Weights of a small sound classifier: 37.0 epochs.
Rows from block 4 of a small sound classifier, named by matrix and row number. Each number is 128 + 24 x the weight over its row's rms, rounded and kept within 0 to 255. All counts start at 0.
After each channel's rows are labels from the 100 clips, of 14976, where the channel reaches its highest value: "top examples" is what is common among them; "loudest band" is the band of the loudest frequency at the time of the peak. Only what is clearly more common there than usual is listed. The data: simulated modem signals in the audio band. In brackets: how many of the 100.
# conv: width-3 conv, dilation 3 (model.blocks.4.conv.weight, 256x256x3, each kernel summed), inputs 0-127

conv.112 [152 156 130 155 141 130 116 104 145  98 114 115 110 171 119 145 124 137 136 138 174 118 168 152 158 133 103 161 180  63 101 148 136 114 162 148 141 117 146 113 180 104 124 157 151 117 158 158 137 117 157 117 161 115 149 157 113 177 163 193 185 158 130 147 134 112 101 127 100  99 127  92  84 117 127 107 130  96 113 112  99 164 115 142 172 125 132 161 104 173  62 127 108  99 124 127 117  85 140 131 103 116 115 138 103 147 134 113 129 110 112 119  97  94 119 128 150 100 139 126 109 129  92 111 107 138 125  99]
top examples: frequency hopping (84); burst (68)
loudest band: 2000 to 4000 Hz (69)

conv.184 [182 148 125 119  83 126 114 141 141 106 126 156 117 139 139 122 116 166 177 118 116 143 152 111 136 134 101 127 177 114  97 154  83 121 148 122  77 113 157 124 103 125 109 106 105 154 143 148 150 174 145 109 122 125  95 130 108 132 148  98 127 133 106 126 120 113 136 113 174 111 123 138 100 163 100 138 118 136 124 121  98 132 130 138  98 129 128 196 100 145  92  69 136 142 106 105 117 133 125 141  93 158 137 105 121  77 151 118 132 171 130 129 129 133 103 108 143 161 168  89 147  68 101  94  96 187 123 118]
top examples: GMSK (37)
loudest band: 1000 to 2000 Hz (36)

conv.30 [154 127  98 127  62  77 123 147 121 161 122 141 138 105 138 140 142 133 107 119 141 110 149 161 124 162 119 186 103 141 125 152 115  97 125  94 115 161  89 158 155 124 133 140 162 127 153 169 152 165 185 143 113 146 140 140  99 141 127 131 174 112 136 113 138 135 167 120 120 147 100 135  95 135 143 143 152 146 123 135 158 150 117 172  98 118 102 146 146 173  89 126 141 164 137  83 111 128 126 159 131 122 139 153 134 168 152 114 135 125 102 121  94 161  95 112 160  81 138  90 143 138 121 119 113 188 151 134]
top examples: 50 baud (75); 8-PSK (27)
loudest band: 4000 to 8000 Hz (70)

conv.204 [114  96 101 137 119 164 129 138 102 125 127 124 140  93 144 153 118  68 117 142 104 124 167 109 152 125 132 136  95 130 111 134 137 108 132 175  81 143 135 153 130 116 101 103 151 115 170 148 126 120 150 142 121 111 113 157  96 114  87  70  95 127 123 139 157 128 159 138 147 119 148 137 157 124 156 139 146 122 152 134 127 129 104 214 154 117 155 164 146 120 109 139 142 118 145 131  98  97 118 158 156 137 114  92  98 127  84 125 114 115  45 119 109 123 130  78  94 122  98 115 176 109 137 146 150 135 141 124]
top examples: carrier: 3.5 to 4.5 kHz (93); 800 baud (36)
loudest band: 4000 to 8000 Hz (77)

conv.91 [174 112  84 183 123 124 128 127 144  92 113 163 105 149 128 103 126 123 161  85 149 151 115 173 128 117 157  78  70  88 127 135 147 102 159  75 136 185 129 162 154 128 122 159 130 103 108 128 116 124 121 154 166 140 121 124 158 136 126 182 150 134 109 130 147 141 139 124 102 118 145 140 110 120 124 115 153 136 146 129 128 142 142 155 113  97 121 145 119 173  86 138 147 123 137 136 120  76 157  85 106 134 132 101 112 127 118 110 160  70 121  85 131 160 146 128  90 110 154 114 103 146 119 117 159 145 132 115]
top examples: burst (73); 4-FSK (35); modulation: 8-FSK (28)
loudest band: 1000 to 2000 Hz (27)

conv.85 [129 125 116 121 154 107 155 144 137  98 131 126 103 112 124 136 111 175 112 125  98 135 149 143 160 133 112  94 153 117 133 119 150 129 115 127 113 101 115 140  84 131 140 108 126  80 139 132 126 105 128 151 164 116 135 158 122  93 142 145 157 154 112 123 111 117 100 145 114 132 131 145 122 177 152 135 127 165 146 104 185  91 138 149 154 123 114 158  71 119 185 152 115 149 149 125 121 116  78 112 109 164 131 162 149 124 141  96 168  92 149 176 113 113 133 132  75  95 129 172  81 135 170 130 135 180 136 144]
top examples: carrier: 3.5 to 4.5 kHz (93); burst (82); 4-FSK (36)
loudest band: 4000 to 8000 Hz (74)

conv.152 [148 136 141 166 149 187 136 161 147 122 125  83 118  81 162 138 185 130 114 153 128 102 133  97 132  98 142 138 141  86 156  83 177 115 110 186 105 138 136 132 124 115 118 126 144 129 110 123 137 104 147 141 129 115 138 121 134 117 105  99 115 122 126 117 103 105 109 119 130 134 125 108 140 119  97  90 133 116 109 131  83 144 144 109 100 126 115  97 131 122 110 148 127 121  95 122 115  94 118 140 178 106 104 117 132 121  92 104 146  94 155 105 107 105  91  87 152 166 163  92  84  90  75  71 111 129  81 100]
top examples: GMSK (74)
loudest band: 2000 to 4000 Hz (75)

conv.68 [117 127 145 186 160 109 109 168 114 161 139 100 148 137 151 100 107  90 101  80 134 110 117 155 120 135 126  69 139 103 142 128 113 126 108  99 118 125 124 161 154 100 100 136 138  96 112 133 110  83 131  94 117 135 138 184 123 128 169 155 151 105  95 112 127  76 145 131  95 107 107 137 145 126 126 160 210 128 133 157 124 154 152  68 108 127 162 115 128 162 101 129 100 131 171 151 144 128 125 125 128 169 151  91 119  80 135 153 166 147 112 121 162 168 165 129 117  98 134 121 128 129 132 119 120 102 128 113]
top examples: carrier: 4.5 to 5.5 kHz (72); 8-FSK (28); modulation: 4-FSK (25)
loudest band: 4000 to 8000 Hz (75)

conv.40 [107 120 109 124 108 156 151 126 114 145 118 109 101 103 141 139  61 100 160  91 116 103 157 152 127 147 101 128  88 150 125 177 141 130  76 145 139 124 142 160 138 125 120 149 125  85 112 123 137 130 112  92 113  48 128 138 129 166 164  66 109 120 113 114 127 124 103 138  84 136 107 148 139 117 137 145 187 116 139  67 134 135 141 149 127 117 151 113 116 135 131 116 122 135 149 171 133 125 145 149  91 133 123 144 164 159 102 132 109 161 161 126 132 100 157 170 112 137 101 129  85 143 162 118 131 140 144 121]
top examples: carrier: 3.5 to 4.5 kHz (77); burst (62); OFDM (38)
loudest band: 4000 to 8000 Hz (81)

conv.65 [133 123 124  95 162  84  98 121 111 137 109 144 132 126 113 179 132 119 115 113 135 120 146 100 146 115  93 132 161 120  98 166 139  97 137 122 116  84 134 127 135 119 107 100 119 122 174 151 141 163 169 124 177 131 114 140 146 129 134 128 116 116 110 129 130  94 116  91 113 141 136  93 161 102 122 129 128  93 110 123  83 151 120 111 151 119  95 133  76 135  68  99 138 113  90 112 145 150 132 109 150 111 104 105 176 128 103 176 132 164 126 129 124 131 119  83 170 115 148 180 136 128 113  81 147 187 120 165]
top examples: carrier: 1.5 to 2.5 kHz (67); frequency hopping (62)
loudest band: 1000 to 2000 Hz (44)

conv.125 [107  78 131 125 138 170 100  97  94 136 156 178 135 162 132 163 137 134 136 143 139 134 126  94 127 149  96 160  91 129  98 116 108 144 167 111 161 130 126 103 113 127 101 100  94 139 179  95 112 128 131 162 122 134 145 142  94 128 126 134 105 108 102 167 146 131  99 122  94  95 157 120 142 164 126 138 133  99 134 141  94 129  98 143 167 116 186 127 140 132 105 144 151  95 145 141 143 126 115  68  94 161 122 125 148 147 140 149 118  80 137 147 130 150 124  90 123 124 127 178  89 119 107 153 178 125 112 155]
top examples: strong noise (53); carrier: 2.5 to 3.5 kHz (51)
loudest band: 2000 to 4000 Hz (87)

conv.246 [107 110 118 107 123 180 114 106 169 128 105 160 135 123  95 160 125 110 135 142 133 153 149 188  99 123 131  73  93 130 127  94 112 112 133 117 120  94 130  88 157 134 137 151 123 127 117 100  87 107 129  98 149 109 101 140 139  99 115 147 109 184 105 132 166 106 102  81 134  73 131 129 134 128 129  98 139 158 127 108  88  94 107 222 129 156  87  94 144 119 152 125 113 151 111 144 118 139 124 136 133 144 137 111 130 152  93 113  98 145 106 152 130 121 128 164 164 131 125 126 136 137 208 139 137 144 110 151]
top examples: carrier: 1.5 to 2.5 kHz (62); chirp spread spectrum (53); modulation: OFDM (26)
loudest band: 1000 to 2000 Hz (26)

conv.5 [ 80 132 125 143 143  74 135 147  75  99 142 139 109 169 121 117 152 118 100 128 117 148 117 120 152 124 166 125 129 126 168 141 153 133 138  66 123 112 109 147 118 136 136 122 145 111 150 115 120 100 138 104 155 143 150  97 117  94 105 121 147 144 127 121  97 116  91 130 100  99  85  91 172 121 173  78 163 150 141 131 120 108  60 138 136 121 136 134  83 124 147 158 170  99 112 109 119 138 106 124 128 145 105 139 123 103 170 164 120 141 122  99 107 132 146 108 134 133 136  89 169 150 176  94 175  95  85 137]
top examples: 50 baud (37)
loudest band: 1000 to 2000 Hz (36)

conv.79 [158 112 150  95 113 128 160 105 118 129 100 156 155 125 129 147 143 154 119 137 109 114 115 124 134 117 124 124  97 163 122 138 106 165 155 116 171 128 115 218 136 160 122 164 139 127 143 106 136 110 116 154 156 146 120 144 129 138 104 145 131 146  56 146 130 120 177 123 144 174 170 118 114 126 146  98 121  60 114 196 113 137 138 133 142 117 160 109 108 149 168 133  91 132 155 119 108 125 172 154 124 176 111 153 130 143 123 122  73 116 127 115 142 123 133 121 135 123 153 164 109  86 124 173 152 118 119 124]
top examples: carrier: 2.5 to 3.5 kHz (96); burst (90)
loudest band: 2000 to 4000 Hz (100)

conv.130 [134 116 129 143 128 143 117 143 116 153 145 122 148  97 141 150 132  43  96 149  68 127 149 152 107 125 110 169 132  97 147 110 127 134 147 109 134 137 117 139  95 141 114 130 142 153 154 123 114 121  67 164 159  80 110 153 132 115 175 140 121 177  34 120 119 148 135 120 135 146 118  91 105 123 143 125 148 145 130 133 121 119 109 175 120 123  93 146 121 139 108 136 155  88 150 142 120 129 131 126 140 127 124 144 112 135 107 146 122 124 189 106 129 147 141 126 158 135  83  96 103 103 139 114 130 120 124 144]
top examples: carrier: 4.5 to 5.5 kHz (99); burst (71)
loudest band: 4000 to 8000 Hz (99)

conv.43 [159 120 168 144 179 167 135 147 121 145 104 123 151 131 133 113 142 126 173 137 119 117 141 189 134 158 131 175 113 107 140 130 170  86 110 163 115 121 136 139 120 127 108 147 145 146 111 158 127 126 150 167 120 128 150 113 169 118 106 137 116 119 110 119 115 109 109 148 132 132 126  92 100 133  72 152  98  96 139 105 140 133 125 134 181 125 117 109 132 131 119 130  98 137 117 127 148 100 117 127 147 112 127 106 126 149 121 120 131 136 108 142 126 113 136 141 115 134 149 154 143 153 107 149  88 149 133 148]
top examples: AM speech (45); GMSK (29)
loudest band: 2000 to 4000 Hz (72)

conv.237 [118 125 118 109 114 120 154 119 117 102 119 111 133 155 133 134 121 133 123 132 105 137 125 117 178 124 139 114  34  92  97 106 100 157 138 124 102 155 158 135  98  77 155 115 115 157 150 142 133 137 100 132 166  82 112  98 108 122 137 123  83 120 129 139  97 127 103 108 116 121 137 135  94  84 122 122  96 139  99 126 153 160  79  89 123 114 120  83 132 116 136 124 133 133 114 135 157 149 110 163 108 163 117 107  86  76 134  98  95 109 142  98 105 155 120  70 174 112 157 174 114 113  79  89 142  95 142 140]
top examples: frequency hopping (92); burst (63)
loudest band: 1000 to 2000 Hz (45)

conv.102 [162 136 131 148  85 126 137 154  76 119 127 108 150 101 125 106 115 122 150 109 109 113 108 132 165  74 145 163 144  97 124 138 152 129 174 134 131 111 115 158 160 100 136 184 120 137 126 159 134 112 134  68 139 133 176 190 159 179 166  85 150 186 131 160  89 128 128 137 151 116 164 117 132 129 149 123 149 140 138 152 139 165 166 138 104 146 126 154 117 190  92  83 109 121 113 127 129 148 126  79 129 144 103 125 141 122 124 120 150 146 126 114  91 129 125  83 132 129  81  98 133 125 101  79  97 123 137 139]
top examples: frequency hopping (77); carrier: 3.5 to 4.5 kHz (71); burst (69)
loudest band: 2000 to 4000 Hz (98)

conv.229 [119 116 129 135 153 128 158 147 152 118 111 129 102 126 174 140 128 139 134  89 134 103 149 137 163 110 114 116 124 136 110 148 101 144 158 121 144 144 110 136 118 168 132 105 137  79 123 131 122 144 172 132  90 156 142 121 126 146  61 182 159  94 145 125 112 110 112  89 122 113  72 129 142 178 114 106 130 144 130 144 113 110  73 122 112 129  81  93  95 108 143  89 141 131  92 117  97 111 140 108  69 110 143 119 121 110 153 124 113 126 149  92 146 113  91 128 109 133 104  99 131 131  92 120 140 127 139 140]
top examples: 400 baud (62); carrier: 2.5 to 3.5 kHz (54)
loudest band: 2000 to 4000 Hz (68)

conv.107 [122 100 120 121 205 139 155 132 102 114 135 157 136 140  88 136 122 165 115 177 114  88 108 128 106 162 131 153 162 126 132 131 110 132 133 126 146 126 104  89 107 131 149 163 145 123 138 144 164 100  99 104 119 158 150 202 148 154 144 137 113  90 134 147 132 144  98 140 129 122  82 150 120 110 135 128 130 111 121 164 159 147 130 126 140 134 143 157 112 107 144 122 104 145 113 132  93  94 121 101 134 136 105 101 133 140 109 105 189 140 121 177 104 124 149 122 141 136 142 157 111 129 129 111 118 113 143 120]
top examples: carrier: 2.5 to 3.5 kHz (95); burst (64); OFDM (40)
loudest band: 2000 to 4000 Hz (94)

conv.146 [ 93 128 100 131 131 125 211 121 120 107  91 118 142 110 127 112 127  85 107 109 106  97 144 134 128 143 127 133 182 114 120 126  95 117 151 131 171 135 131 118 149 132 143 130 127 147  99 126 141 139  88 109 144  87 129 129 105 141 146 130 130 153 103 152 135 118 155 127 204 131 119 113  56 119 122 138 114 128 140 139 117 170 104 139 125 117 140 117 164 118 132 130 128 133 138 118 116 143 141 145 140 110 117 133 205  80 119  99 113 124  98 121 133 163 114  54 194 109 100 127 124 144 133 115  80 139 135 118]
top examples: frequency hopping (84); carrier: 4.5 to 5.5 kHz (70); burst (65)
loudest band: 4000 to 8000 Hz (70); 1000 to 2000 Hz (28)

conv.38 [148 134 119 157 119 110 108 117 105 129 125 169 109 140 120 156 116 119 146  96 127 125 130  97  99 123 110 143 109 105 128 104 113 119 132 137 113 122 128  70 142 133 124 143 129 131 114 156 120 140  95 190 151 157 155 127  66 122 139 115 103 112 138 166 131 120 132 121 124 143 122 124  89 130 125 151 140 120 129  97 149 120 123  98 148 138 119 106 127 132 150 140 139 163 130 153 126 127 122 131  90  91 108  73 148 140 122 133 119 152 161 186 132 149 135 126 107 191 133 107 143 145 119 157 164 134 145 130]
top examples: carrier: 3.5 to 4.5 kHz (75); FM speech (66)
loudest band: 2000 to 4000 Hz (65)

conv.99 [128 139 126  97 127 133 139 114 164 130 169 122 139 117  95 121 135 141 116 142 108  81 153 134 146 151 104 146 100 110 126 123 139 119 113 139 129 111  80 105  94 101 128 134 158 106 133 133  96  91 101 148 130 102 151 133 115 120 148 131 135 114  85 151 131 151 104 108 144 178 102 133 118 126 114 141 113  60 134 165 137 128 134 129  90 130 146 160 136 114 102 160  53 142 116 119 129  87  86  75 117 161 149  90  78 132 122 119 147 117 158 123 132 157 131 121 107  96  87 139 118 124 113  81 124 138 180 129]
top examples: carrier: 2.5 to 3.5 kHz (100); burst (78)
loudest band: 2000 to 4000 Hz (98)

conv.255 [116  90 145 122 136 119 135 106  85 148  76 101 103 104 127 154 123 176  89  98  95 114 129 120 122 129 117 121 146 124 112 137 109 118 118  86 119 113 114 172 125 124 117 150 103 150 147 139 138  78 155 146 135 120 133 140 146 161 124 102 139 104 143 136 125 133 113 102 130 140 118 154 109 118 127  90 128 150 137 136 160 100  99 159 137 143 106 169  96  88 117 166 149 104 115 140 129 149  64  98 113 130 143 145 121 135 117 116 201 162 106 110 136 105 102 122 156 118 156 160 123 120 135 123 115 126 134 128]
top examples: burst (80); carrier: 2.5 to 3.5 kHz (61); frequency hopping (31)
loudest band: 2000 to 4000 Hz (85)

conv.67 [140 101 123 129 142 142  74 113 106 124 120 168 120 142 105 101 147  83 149 144 127  98 124 138 129 153 149  85  93 138 124 139 101 106  73 142 111 154 129 100 190 124  85  85 117 115 126 105 120 114 152 145  85  91 109 102 100 150 131 104 147 125 119 154 161 124 159 114 121 157 146 140 182 133 151 175 128 130 125 107 126  85  88 153 116 142 134 162 157 137 128 104 129 126 127 115 132 127 113 126 123 109 101 101 106 142 144 141  89 155 145 103 121 154 143 198 127 104 132 114 130  92 111 102 104  98 120 121]
top examples: carrier: 1.5 to 2.5 kHz (89); burst (62); chirp spread spectrum (50)
loudest band: 1000 to 2000 Hz (52)

conv.39 [102 125 120 136 157 128 113 141 175 109 147  81 143 117 105 128 124 114 162 113 102 109 120 149 126 132 122 124 132 133 125 117 108 112 124 104 139 116 135 157  79 141 129 136 106 177 128 143 114 109 132 109 154  60 126 111 214 133 119 154 126 116 150 145 112 130 129 109  82 158  87 163 159 114 198 115 125 160 145 122 170 147 123 127 127 105 151 123 103 116 118 133 124  96 117 142 132  78 144 121 137  96 124 119 117 131  99 133 111 104 123 104 131 113 111 168 106 161 164 106 145 162  91 148 101 182 148 155]
top examples: carrier: 4.5 to 5.5 kHz (72); 8-FSK (36); modulation: 4-FSK (36)
loudest band: 4000 to 8000 Hz (87)

conv.84 [148 167 124 123 125 105 168 114 103 128  91 118 148 168 163 145 145 139 120 147  75 102 118 135 147 149 122 124  85  90 129 140 131 112 113 120 109 145 147 123 137  91 109 163 170 133 129 175 143 125 138 122  83 175 135 168 140 156 122 144 148 132 150 122  96 110 182 134 135 118 113 154 124 118 168 115 162 134 139 143 135 111 171 147 138 129  94 152 124 131 136 125 122 122 131 130 163 103  86 115 131 112 107 108 163  77 103 119  96 116 175 111 132  92 142 150 177 118 106 129  88 102  97 138 109  84 110 126]
top examples: carrier: 2.5 to 3.5 kHz (69); frequency hopping (67); burst (65)
loudest band: 2000 to 4000 Hz (62)

conv.177 [134 116 123 105 116 113 147 132 140 139 120  90  80  75 133  83 136 103  80 133 114  85  67  94 131 119 152 113 146 118 139 153 108 127 141 122 139 103 120 132  87  98 126 146 102 138 116 131 124 123 138 110  97  79 114 124 127 162 156 108 189 133 140 131 129 128 182 128 135 141  97 144  61 142  89 160 138  98 152 140 140 118 114 136 153 132 151 154 141 131 119 142 160 117 148 140 143 120 142 133 160 150 131 127 163 106 125  99  86 128 118 123  99 166 135  93 182 149 116 124 123 130 103 137  94 122 174 136]
top examples: carrier: 4.5 to 5.5 kHz (95); frequency hopping (68)
loudest band: 4000 to 8000 Hz (98)

conv.98 [119 135 155 123 109 106 116 130 140 134 111 178 135 135 112 133 136 125 148 100 129 144 136 145 142 128 146 107 144 130 134 134 114 127 126  96  97 140  87 141  91 107 131  78  76 133 151 138 118 127 139 102 139 127 112  99 129 128 114 144 106 133 144 107 142 106 112 171 117 100 159 148 187 145 159 158 111 149  65 149 101 153 108 131 122 138 106  78 152 136 119  94 137 115 122 141  76 133 125 192 138 107 165 133 145 133 147 146  78 105 114 110 147 126 122 106 139 138  95 117 117 138 149 111 171 107 193 118]
top examples: carrier: 3.5 to 4.5 kHz (92); burst (73)
loudest band: 4000 to 8000 Hz (97)

conv.122 [112  72 131  90 203 137  85 128 118  97 110  95 121 112 101 130 134 152 128 126  79 130 125  66 109 126  96 113 134  82 128 149  86 138  96 137 137  98 108 146 167 109  66 128 133  91  97 115 125 146 134 104 143 175  94 124 148 158 141 125  96 154 117  54 126 191 127 109 115  94 150 129 146 125  96 164 138 106 148 107 142 136 120 154 126 110 126 166 132  98 100  98 136 132 111 141 121 159 120 131 118 129 105 129 112 122 115 113 107 118 102 110 102 118 134 163 150 106 145 133 138 131  90  98 104 130 104 104]
top examples: GMSK (32)
loudest band: 4000 to 8000 Hz (64)

conv.25 [126 144 149 121 129 122 124 105 178 157 141 149 103 127 136  90 173 156 157 176 118 108 122 117 107 133 103 113 116 117 103 107  82 153 111 106 140 153 131 153 134 142 148 132 116 135 155 151 155 139 162 125  66  68 134 115 100 101 123 135  48 187 121 143 128 126 106 104 139 135  67 127 150 124 125 130 145 161 140  81 168 157 132 150 106 172 147 135 159 108 141 145  75  95 119 138 139 130 103  99 136 132  95 135 126 152 131 120 116 170 141 133 116 134  79 124 102 106 110 139 127 119 159 123 110 150  72 132]
top examples: carrier: 3.5 to 4.5 kHz (99); burst (85); 4-FSK (28)
loudest band: 4000 to 8000 Hz (82)

conv.213 [165 117 109  92 117  83 143 130 131 111  82 176 155 139 104 153 105 118 145 105 100  96 121 135 108 108 130 160  92 151 104 109 137 120 107 111 115 109 123 139 140 123 144 131 154 172 157 147 120 157 110 183 136 121 129 153 120 168 132 192 125 116 167 122 160 114 124 131  79 128 129 133 104 131 157 108 191 126 137 112 155 121 120 155 138  97 117 126 148  78 157  91  87 130  99 149 105 132  97 115 123 117 116 146 150 174 116 111 126 116 144 125  86 103 141  96 174 153 176 163 120 127 148 146 106 124 141 116]
top examples: 800 baud (84); OFDM (50)
loudest band: 4000 to 8000 Hz (69)

conv.243 [153 146 152 158  80 121 142 146 133 108 101 152 104 137 121 129 137 108 120 105 118  97 130 140 119 139 115 172  92 109 135 119 161 150 148  82  74  84 114 112 111 103 124 110 121 136 132 127  92 162  94  95 158 119 112 145 150 123 102 131 125 128 123 150 111 189 129 138 141 133 113 119 101 119 132  98 105 122 143 131 137 105 120  94 122  74 127 163 119 120 124 147 147 109 105 100 133 123 134 122  94 133 127  57 107 122 118 118 144 138 182 116 104 142 126 123 162 117  93 163 129 154 145 145 100 121 142 127]
top examples: carrier: 4.5 to 5.5 kHz (95); 800 baud (66); modulation: OFDM (36)
loudest band: 4000 to 8000 Hz (90)

conv.23 [ 86 127 135 124 159 162 112 112 129  99 108 109 129 127 136 176 153  89  86 110 109 147 104 124  97 120  94 111  94 122 147 131 159 121 155 115 155 114 159 110 139 101 165 116  96  98 113 134 123  86 107  93  94 188 162 143 129  70 111 123  98 110  97 133  92 112 138 157 116 162 128  95 104  92 120 134 164 120 108 134 153 165 140 147 160 102 133 159  79 121 106 111 116  83 172 162 119 151 110  82 135 114 110  95  97 137 150 131 120  98 110 133 107 127 126 113 145 122 178 122 118  65 153 131 152  83 112 120]
top examples: carrier: 4.5 to 5.5 kHz (93); burst (67)
loudest band: 4000 to 8000 Hz (91)

conv.158 [127 151 130 169 147 170 126 147 128 152 149 128  95  98  85 120 117 149  99 118 157 112 114  83 129 150 148 164 106 144 119  95 179 148 127 154 159 151  90 145 121 178  83 130 138 118 131 142 151 121 138 112 103 135 152 107 178 131 121 144 115 150 147 161 146 150 110 138  82 162 147 134 104 121  89 121  88 143 116 125 166 150 104 133 129 155 114 140 146 191 137 159 146 168 180 169 127 131 185 119 113 111 132  86 140 115 109 107 115 118  90 106 130 195 121 105 124 164 148 116 119 128 140  88  91  74 138 120]
top examples: GMSK (37)
loudest band: 2000 to 4000 Hz (69)

conv.168 [133 118  92  94  95  97  99 158 119 133 124 112 147  88 106 115 162  97 150 169 130 130 150 155  90 118 135 123 146 100 118 141  77 109 116 148 101 126  96 136 139  79 128 146 148 131 128 104 122 151 126 143  95 107 114 150 135 106 142 102 127  75 107 108 158 119 118 109 170 148 131 127 107  85 132 131 126 107 154 105 158 135 111  65 104 133 148 154 128 112 134 160 154 116 141 120 116 138 123 135 122 129 117 106 108 158 141 125 114 127 188 154 124 149 133 149 142 197 108 124 130 100 113 139 187 135 146 111]
top examples: burst (100); 800 baud (54)
loudest band: 4000 to 8000 Hz (91)

conv.3 [115 141 156  97  88  90  89 111 125 141 127 139 125 109 115  97 113 129 127 119 125 158 108 155 137 145 105  88 143 148 134 134 113 145 116 133 111 155 159 118  99 137 145 126 120 151 177 162  96  97  65 109  82 169 127 131 126 181 121 129 130 116 129 137 128 112 145 114 113 114 139 142 116  97 132 132  89 131 136 136 122 139 161 118 160 138 103 133 127 125 153 125 121 105 127  93  85 158 144 169 124 141  85 165 149 137 134 115  59 172 121 143 144 130 124 137 102 134 122 160 108 170  97 146 177 120 142 105]
top examples: burst (87); frequency hopping (33)
loudest band: 2000 to 4000 Hz (62)

conv.50 [122 144 112 102 103  72 117  96 149 137 118  99 132 177 123 107 119  95 138 132 145 127  87 119 128 125 128  75 100 124 139 111 137 111 130 171 132 110 146 131 140 132 163 145 110 138 154 159 154 162 143  79 150 154 119 175 195 134 169 118 113  97 111 143 140 107 100 121 114 111 130 116  51 114 118 125 164 117  95 120  75 111 132 163 128 157 147 136 145 171 104 142 149 116 120  84 137 133  78 148 153 139 102 123 156 125 155 151 135 151 116 164 145 147 151 177 116 157 134 123 155 151 151 136 130 175 140 143]
top examples: AM speech (57); GMSK (25)
loudest band: 1000 to 2000 Hz (27)

conv.106 [133 142 177 111 111 126 114 121 173 193 107 149 162 126 147 134 111 153 163 170 138 125 161 113  70 137 131 174 124  79 136 173 146 104 154 115 131 145 135 118 123 110 175 125 104 120 109 137 126 131 177  81 169 123 149 131 153 118 144 118 139 133 152 134 107 113 132 116 126 126 120  87 132 130 140 113 102  95 100 111 161 128 118 166 153 105 126 121 135  67 118 157 111  74 151 126  95 144  92 112 160  89 109 154 116  86 134 140 145 121 148 133 136  94  98 163  99 123 123 139 120 132 116 107 128 120 141 116]
top examples: on-off keying (69); symbol rate: 200 baud (39)
loudest band: 4000 to 8000 Hz (67)

conv.71 [136 131 118  78 144 108 168 117 158  99 149 169 134 131 102 104 118 142 132 132 148  94 141 100 153 113 175 137 136  98 117 114 110 166 136  75 131  94  94 145 130 104 136 128  98 147 143 114 141 118 119 105  99 123 111 153 127 133 108 110  90 106 120 129 139 110  79 134 137 130 123 127 106 138  96 172 118 137 119  74 171 125 125 122 117 134 173 136 128 129 140 124 100 125 112 126 159 146 109 131 121 111 151  95 134 147 117 134 145 149 132 153 122 102 102 181 122 115 141 141 121 143  96 140 104 126  75 142]
top examples: carrier: 3.5 to 4.5 kHz (100); symbol rate: 800 baud (70); frequency hopping (51)
loudest band: 4000 to 8000 Hz (89)

conv.212 [116 140 169 160 132 146 106 126 171 125 140 100 153 131 109 148 124 107 111 158  94 113 148 127 132 152 118 117 128 116 122 124 122 121 103  88  76 149 107 143 120 115 103 145 115 106 129 100 113 147 120 150 126 106 115 143 167 135 121  87 138 107 138 103 132  85 146 121 108 103 133  98 114 123 132 123 159 140 148 160 147 165 134 116 137 112 109  81 117 124 176 132 143 114 140 125 104 138 101 124 157 117 102 108  71  76 146 132 170 109 142 110 112 143 153  90  90 138 121 104 116 109  78 145 111 169 126 121]
top examples: frequency hopping (47)
loudest band: 1000 to 2000 Hz (36)